python train.py --model="self-supervised image encoder" --dataset="rendered roads seen from a driver's seat, with toy cars, trees and houses" --train_examples=72500 --image_size=32 --crop_scale_min=0.3 --horizontal_flip=true --color_jitter=0.6 --method="simclr" --arch="vit" --norm="rmsnorm" --norm_position="pre" --hidden_act="squared_relu" --mlp_ratio=3 --head_dim=48 --fused_qkv=false --bias="all" --qk_norm=false --layer_scale_init=1.0 --parallel_block=false --inner_norm=false --patch_size=[4, 4] --conv_stem=false --layers=8 --width=256 --positions="conv" --pooling="class_token" --projector_hidden=512 --projector_out=256 --projector_hidden_layers=1 --temperature=0.1 --init="torch_default" --residual_init="none" --optimizer="soap" --beta2=0.999 --learning_rate=0.0014 --beta1=0.95 --shampoo_beta=0.999 --eps=1e-08 --precondition_frequency=10 --max_precond_dim=1536 --one_sided=true --adamw_lr_other_params=0.0025 --max_steps=23300 --batch_size=256 --epochs=82.3 --lr_schedule="linear" --final_lr_fraction=0.1 --warmup_steps=1160 --weight_decay=0.2 --adamw_weight_decay_other_params=0
Rows from block 5 of a small self-supervised image encoder, named by matrix and row number. Rows with one number belong to one neuron. Each number is 500 + 25 x the weight over its row's rms, rounded and kept within 0 to 999. All counts start at 0. Numbers have three digits each.
After each neuron's rows are labels from the 100 images, of 14848, where the neuron reaches its highest value: "strongest on" is what is common among them. Only what is clearly more common there than usual is listed. The data: rendered roads seen from a driver's seat, with toy cars, trees and houses. In brackets: how many of the 100, against the usual share in percent.
# fc1: MLP up (model.blocks.5.mlp.fc1.weight, 768x256), inputs 0-85
# fc2: MLP down (model.blocks.5.mlp.fc2.weight, 256x768, transposed), outputs 0-85

fc1.430:503492523490483520494533506519467514517500513518450501506513537461497504455498456503541503511507477527517525462476510496465495507526528494521536526506513499487532499512479484486475516495457500551478491512513520542487535524500488494509485506507457482520494560
fc2.430:525501480444510518461476514535547483526495486482503492484526471480500517556493520455516480495475561497499483493531546478515512511450512503520464497479510524524469519528497515496474461530526519494470490511507466515490489543507487502498452506506499450476490484
strongest on: straight (74 vs 32.9)

fc1.324:501501544498450482466464527512491507484509494446502484486512501518458472520517462483492479487445451515493539480479504508455444582484544535490486514534551505483469498513511503497493498470528513530513494525503537510469525477481490528502506503467466463524557519
fc2.324:516527510475530491487505540465512502509467493510485537535520464537534489477496502453526483488532451489496509481529469490525495508486478461548503504495522496513532516488515526517479487488463523495518488508506481470504484510473504428429526463517483484490496479
strongest on: car (100 vs 54); vehicles: two (68 vs 41.9); snowy verge (63 vs 33.9)

fc1.2:523477465515499516479519486484541531508534539507512516496507513486469514491430488509510510481515500518484475502483493511496477468500495523466483509558522502494506465554543515508496495540527511502496514472501482524527528523526475544514478518501545487492511482
fc2.2:515448481543500507529496507505492492496491508441495481487537530518526470491487548460497504527513523504495525510511499517503417510489508521517504457506481509498489480509503483513497512483461433523500508513504521461446496499469490467501488470498572526495465502
strongest on: snowy verge (100 vs 33.9)

fc1.676:483497503519487451537483517474525491481494521502524445545483481514499468516507490521534503488542493464532502529505508482436505506500484465522464534520516515461529527483549531517497483481535464464539526509517512502533514490504534516494505511532526503494488522
fc2.676:498468497495466488495448525519510516478504471509515460510489519492569516497481528540501474477509543520489515517507459479507523484550499499454490495472530520480526522489488483502454551462448561439506507484519505536491491522521457522514495498501533472506501495
strongest on: solid white line (63 vs 25.3); vehicles: zero (33 vs 12.5)

fc1.353:476496516486490461469491467520531483504501540489532508522511504473500496491463516506560475491505495498482526495453504515482546497487517520494515530490482506455536503522533502492490503496486503497502547519506543535498499460502485480502508507474518542492509487
fc2.353:511495482466517456431524524495486462510494523475447472499548491510473513475517502526505538496479443488568496531482512503478522504517452509497459496503453464498500477513491489477541464479485487497493465504489515513527466503505471526468487534520471456488476526
strongest on: snowy verge (70 vs 33.9); vehicles: zero (35 vs 12.5)

fc1.382:499494480562524514459465518519488481526531483524509470490488464503516509525498510474502506478494508531520482473501527495501473523489477475503499489541489519502528520463522516480472514492522509465531485515485492522520519497475476497487527499446486490499489541
fc2.382:482493513455445500474509496479505503526500521509511494499563504495459491552503525516487548485505485491506508517468495511499513510508520495498476478507451513484491477508465478464526485505530465523511493535504525458509480483523525553488507493471504524533504503
strongest on: straight (65 vs 32.9)

fc1.66:529467516502497507510565480488518534466464480515487523526518479517493477536471469498483518501473545468478499463512478495501506547514530543456526536525486510503516495489481509532550531504500483500499483537487487560499484510442492465487480478520497491488480511
fc2.66:528484482465529538502535501485478499489481498504542569458498489493508525470475498516511510486447482455530477519512569526493520497499507488464523488495544510473496525479486527535523501521533487510483489470484488518479475492525515500477513498533460501503486502
strongest on: straight (91 vs 32.9); solid white line (74 vs 25.3)

fc1.116:486508465477507517517490506487497502449490514548480494489503521506453528497514479502511495514477507488497514487538523533533471514473489518504513510529498500501510517477495506529488493439524499527484515546526476515470522495477507496504503499463507530435534510
fc2.116:470524491492480492510507493488517479529494502500503488466476515464495512495526500510484515454482515472518517524486496488518505520525533491481491497508469506535533484478459499522442442509513514509495489478522515485536506505490504519507490539524495468508478573
strongest on: truck (97 vs 54.9); snowy verge (79 vs 33.9); bends left (73 vs 34); vehicles: two (73 vs 41.9)

fc1.126:519494503508499525526452491529480469498487527505462518479539477502559515502463520514508486508526491527482518457484502481478500481490538468519469506467510533475466465472488469515508505498509468505534494529493519530509514452492511520510516484461441489510506539
fc2.126:468568518510477505485498496536496504506489469474525492448543541465520503504534467457483509482443443476516501500490508513472495485539488542515485507479511457492495466493488486526472500551570517504527500473517500477484485504495512472490504529507509536503472545
strongest on: straight (67 vs 32.9)

fc1.154:515505489530549486519540509491540548492503457493493504533549492541489517499508476522546512491478467495512520489500469518512485489532459497475471518483481518510498517498449523482489495509496510514513535511533497500474495500543495494471481494524510466514479522
fc2.154:482507538493552501526548494503522497480479492504512498499469522486506510540541513516464487496518492522470465477531489514501505484523582457465512508507487506501506539479536496465494465491490484490514523532481500542476550523496508504526454527431527474471511517
strongest on: snowy verge (61 vs 33.9)

fc1.192:521509521486532479533458509507509525495470505519530486468497543526495524469483481489516519494491453534534510523513490529475479459509506544465497493505514464487541498475474506547513483490454507495472532493491468481496492541483500483510511532488493482480524503
fc2.192:480487492521496541575468533477476536477478551470506508525530483448495493508472495491496473520494510510491524530471532465529481461450485477494553514486457489502485442473487538504530520487518477484492497494479521500550491522497537517520517485492503492509480430
strongest on: truck (98 vs 54.9)

fc1.598:505518505455518500517516494524529459546457463505506527513467476488483503479488507502496471522450435503480524497509517480512552496495518483465511488557464480471457501543512475475488541515510483482523470507513513491461510496461475517501487522492545476492508530
fc2.598:542519532473557481512504493502502494503488530513471487507524510535553480460520519477511489494531524493502474476502530506533520506480505530515514524519482487485511484480531534519540456492473510523530491478479466514480466503513537498510523509509447425535527493
strongest on: car (84 vs 54); snowy verge (61 vs 33.9)

fc1.115:497495487515515505508516523452499459520522466489460492520522514562469511516462473490484525498487555508500484536539526499479482481517497514493488483493523506468514478551505533500504533492497497476553461498501538502455475500487506502512472528484469484468468480
fc2.115:481473517509513521474492483488514539447514470508508484518547490524498495483530533487520505521523525487453541487510525518463501498501490506487529497491443489499527480490502513540462510489517489525492518530523489466500532501492494500480500506533554498479504516
strongest on: snowy verge (63 vs 33.9)

fc1.575:497491478503493510482400547536488542527502531454479529528517495511536508506460524506463481492510568521479493527512490505502513521553534499486486507544523496460516501465487470507484528484476488545474493510519469480530482506466478507490477505480498491500466508
fc2.575:477508539521539504480525542478469514442508477515535513526537477493497487471513468512589516486466492472511496508512534550492510498445445486513497580499511520521518469483478512486498495509514485467511477482499514464471491480522473460494505520472491477532510514
strongest on: solid white line (100 vs 25.3)

fc1.186:503495506531483513472483513502524480473508492494562480517512529468551506528501520498487503470543557496512487469521512491524484513496509497506513530519504490507490476502437485483524484472499466501487528484459481495526472498508517512474537487524462466518483483
fc2.186:529545487451527473469511481522449480488459497474535519492470521471483507532532521494463502515533512502510443512435501533471506517530479520485501501525565480444517475471520545487431482510476478495500459500496466527500458482516536475468504479484513430511482513
strongest on: snowy verge (62 vs 33.9)

fc1.13:494512534502497499487502467544501511486523536463504489459510548480510505507489528501503513485526520504504505506479460494512523497504518494538488499523502526446503492533529485485498524486476517500530479523547499536498540526555500488507462527500487517505514536
fc2.13:523545515458585465489510500513497505480522475512468509494509458518494473505524480486510524471504486474505500484518532462514481472506493513523468537517514490529486482545512502484505517507444437522521496483494490480534519486481481534494517514463491523522444534
strongest on: snowy verge (76 vs 33.9)

fc1.743:522473546481530507493535471452498491497438523494501541487509491491481483516494495508511529481520497452468527509492504493529522530512551494497467500505528496495475515496494536504519499536531474487516469525526511538466494516457518451475486472514463488491460501
fc2.743:552547471483490490453470522533461513482504506503516526456485499527510525485503491533515505496432505496524468496488498533517459510528484501470519478459512520498516508521506532515521532521527534536495520504470515484524475474481517541517506490526487530513528499
strongest on: straight (98 vs 32.9)

fc1.133:506525514544501517501503486526505550475523475468491492512500547511511508500486472500462489501529475534546462477486480476519492519487520545489482470483516478503494546527521514522541485525519494497531500476501500474504518497521487512517445506489498472511510485
fc2.133:528510494529467516515507542505477428480499519462520540461524492532462513523500479488500497496469486494496457485483494511470492495475502434558496478492489506534494533522464491499446507500470496520507546461471499540486485452508487477516508491490512530485508542
strongest on: car (84 vs 54)

fc1.320:501494546515547472510512518515503475443468537508496481539495512514519491523474540470508470498496508520462467462488498465507512492467535559520487487529477542485452536489521522501493479498541537504465457467511504510508504521526522493458534472495489512473492472
fc2.320:480518487473493487504494497509492494473561496528515477532491526508532438532473504563458503515497493471507499464493499566486522486521495506521476506489515479503453435502462460511518504528500476512537512488488507479490472528480484484564448507496523530515515504
strongest on: truck (97 vs 54.9)

fc1.728:494491512452527516501513531500509521488476505502495554513497472484499501487485511449524479536516508500490481492516525506488502492526491547477522517497505539482501503494530489493500497536512471459450482470529476503525499502526510501530492490487527479488493464
fc2.728:489495491486527473513477510499506513559536501516501446536469497465528494512484535508489475494469470486497531501484457507515502507489500445442506458502504481479528489492525477513524479545496489526509528493491543495471478518517526493515456501522456495499495499
strongest on: truck (100 vs 54.9)

fc1.361:464466493517502476524506495493484471527464454483523455483498447524434490487513508481522495487495413452483485512503496462495466506503537456459472510500472471512483462489519499507480476490516492482531527490519496504504539484477474531475523524482486466511527482
fc2.361:464447539471508499525494515484502534532504525541484526535540484537533456495479510541474460502501472518497472478500518528460518503505485507513488478512468478515517495527515479473463518488517527514445469507485499491472535505505517457496473501497473497517456464
strongest on: car (88 vs 54)

fc1.695:498528546502576478463506511460493450518496502507473511526500476465525486528477524465554521515493499507450512486478592500485489502502537514471527546483530510531523478515479504481510559489537495490533519434523519495514498489520498495497512495483497492496488501
fc2.695:463506483494525515475514493513484433527518476463484515515495476521449519469448474529508515506489486523462518495507488502487460513517501491487492536491486469508462482439466477507460470504479515496508478493528471454477507458478461496486500516463476440467512511
strongest on: truck (89 vs 54.9)

fc1.481:516524492500527482464527469489507539498486512424509483520501479460553483518524507523500523503541545514510532508480530466494498514505518449486491504478535515524513463491488534481510526496506491501508466537511515469516509512472468494492486534518494516477551530
fc2.481:482490478522508470521539485537572492464508502534458492513502518515524484453493484522491504516479477462512524521494485521496512499518462545524518482465481530468530459518490477449500537545496526524520511545467483497514485529502530512494551511520531501539464517
strongest on: snowy verge (87 vs 33.9); crossing stripes (51 vs 25.2)

fc1.521:520547488471528495470471480496469481521530484513485477498483478489462509508450486507509479526511503465459500472447521503491535475483502485494499494540539493492527549488525500506538522528513545515547460481514485523473499529510503509546488538505496495562480483
fc2.521:477474487501497501514496488540528528477475478484523472525468497482498494543507493516473549495490526467552528493505534506506484503522531473520491470458480498536488456486489512424515487471489471466511498458537482520518512502513513522492479520484515566519459487
strongest on: car (85 vs 54)

fc1.649:463468498490471461526516484500494492521524504489520507483453528478468476481487447511497551504500509497520536529485520499446540505464522539499477464487508501484520498465520499476492492520496506461508461471523495481488499471498464500509495513486486489456490447
fc2.649:513530486540487479461493506474491526484510489469510527520495481553496485518502491487480471514480471472484467503530452496467491481553480501541516538467470475517479475511435502498491432498490516530484523493461490475494496484474518493471464490510506554479508448
strongest on: straight (65 vs 32.9)

fc1.576:505521488489490507538510510513479528491450515523503485433483534542447483536490484512517492466488493428467499524484485526508530506494496477487563496501536487482470458514499509508493490501470484533486507506503482496496472501501455478491459502480526549503496529
fc2.576:512476493498457494533521558524472511539548481486533470530526498487502478503517511517472538499517461493479496528484517505498468475556507494484454525474470527521458513474480474534438517486509484518455480480488477442456481534511561525527499518493520472530539510
strongest on: truck (99 vs 54.9); vehicles: two (77 vs 41.9); snowy verge (63 vs 33.9)

fc1.762:533526518500506503478468446520538497535525475501499526504493530444504501504535495541499504505541505540494471519514493498489502535509478472459520473504490511446480518523505541514483534507522455495535518432514473531518505493501491535499521505513500519513439507
fc2.762:518500499525507443553489509513440506482492513489464489481522466500481533526454500476511498468483548529528509520450527505507495516517521526521492496460518519519492470470488508521542487510506452522473481511448507470479457522524473523511462461497483504462571507
strongest on: solid white line (58 vs 25.3)

fc1.370:528504537529469509514494466503523510474506485469447514510490487487513502490530535508435501500527476493476486478487500518493479520493511514524444502507508502507519490492514495494491478501455490496494484536519500519508502483484461467574467511524559506522438497
fc2.370:500503440429512504502470548482478487508508504517489479507485458521549535506521506520517531484520458474504459502523486481564482440510520522480514524509519445466482527560501518530476499513529500492478481492524465479503513491532528529500465475464487491492483463
strongest on: straight (64 vs 32.9)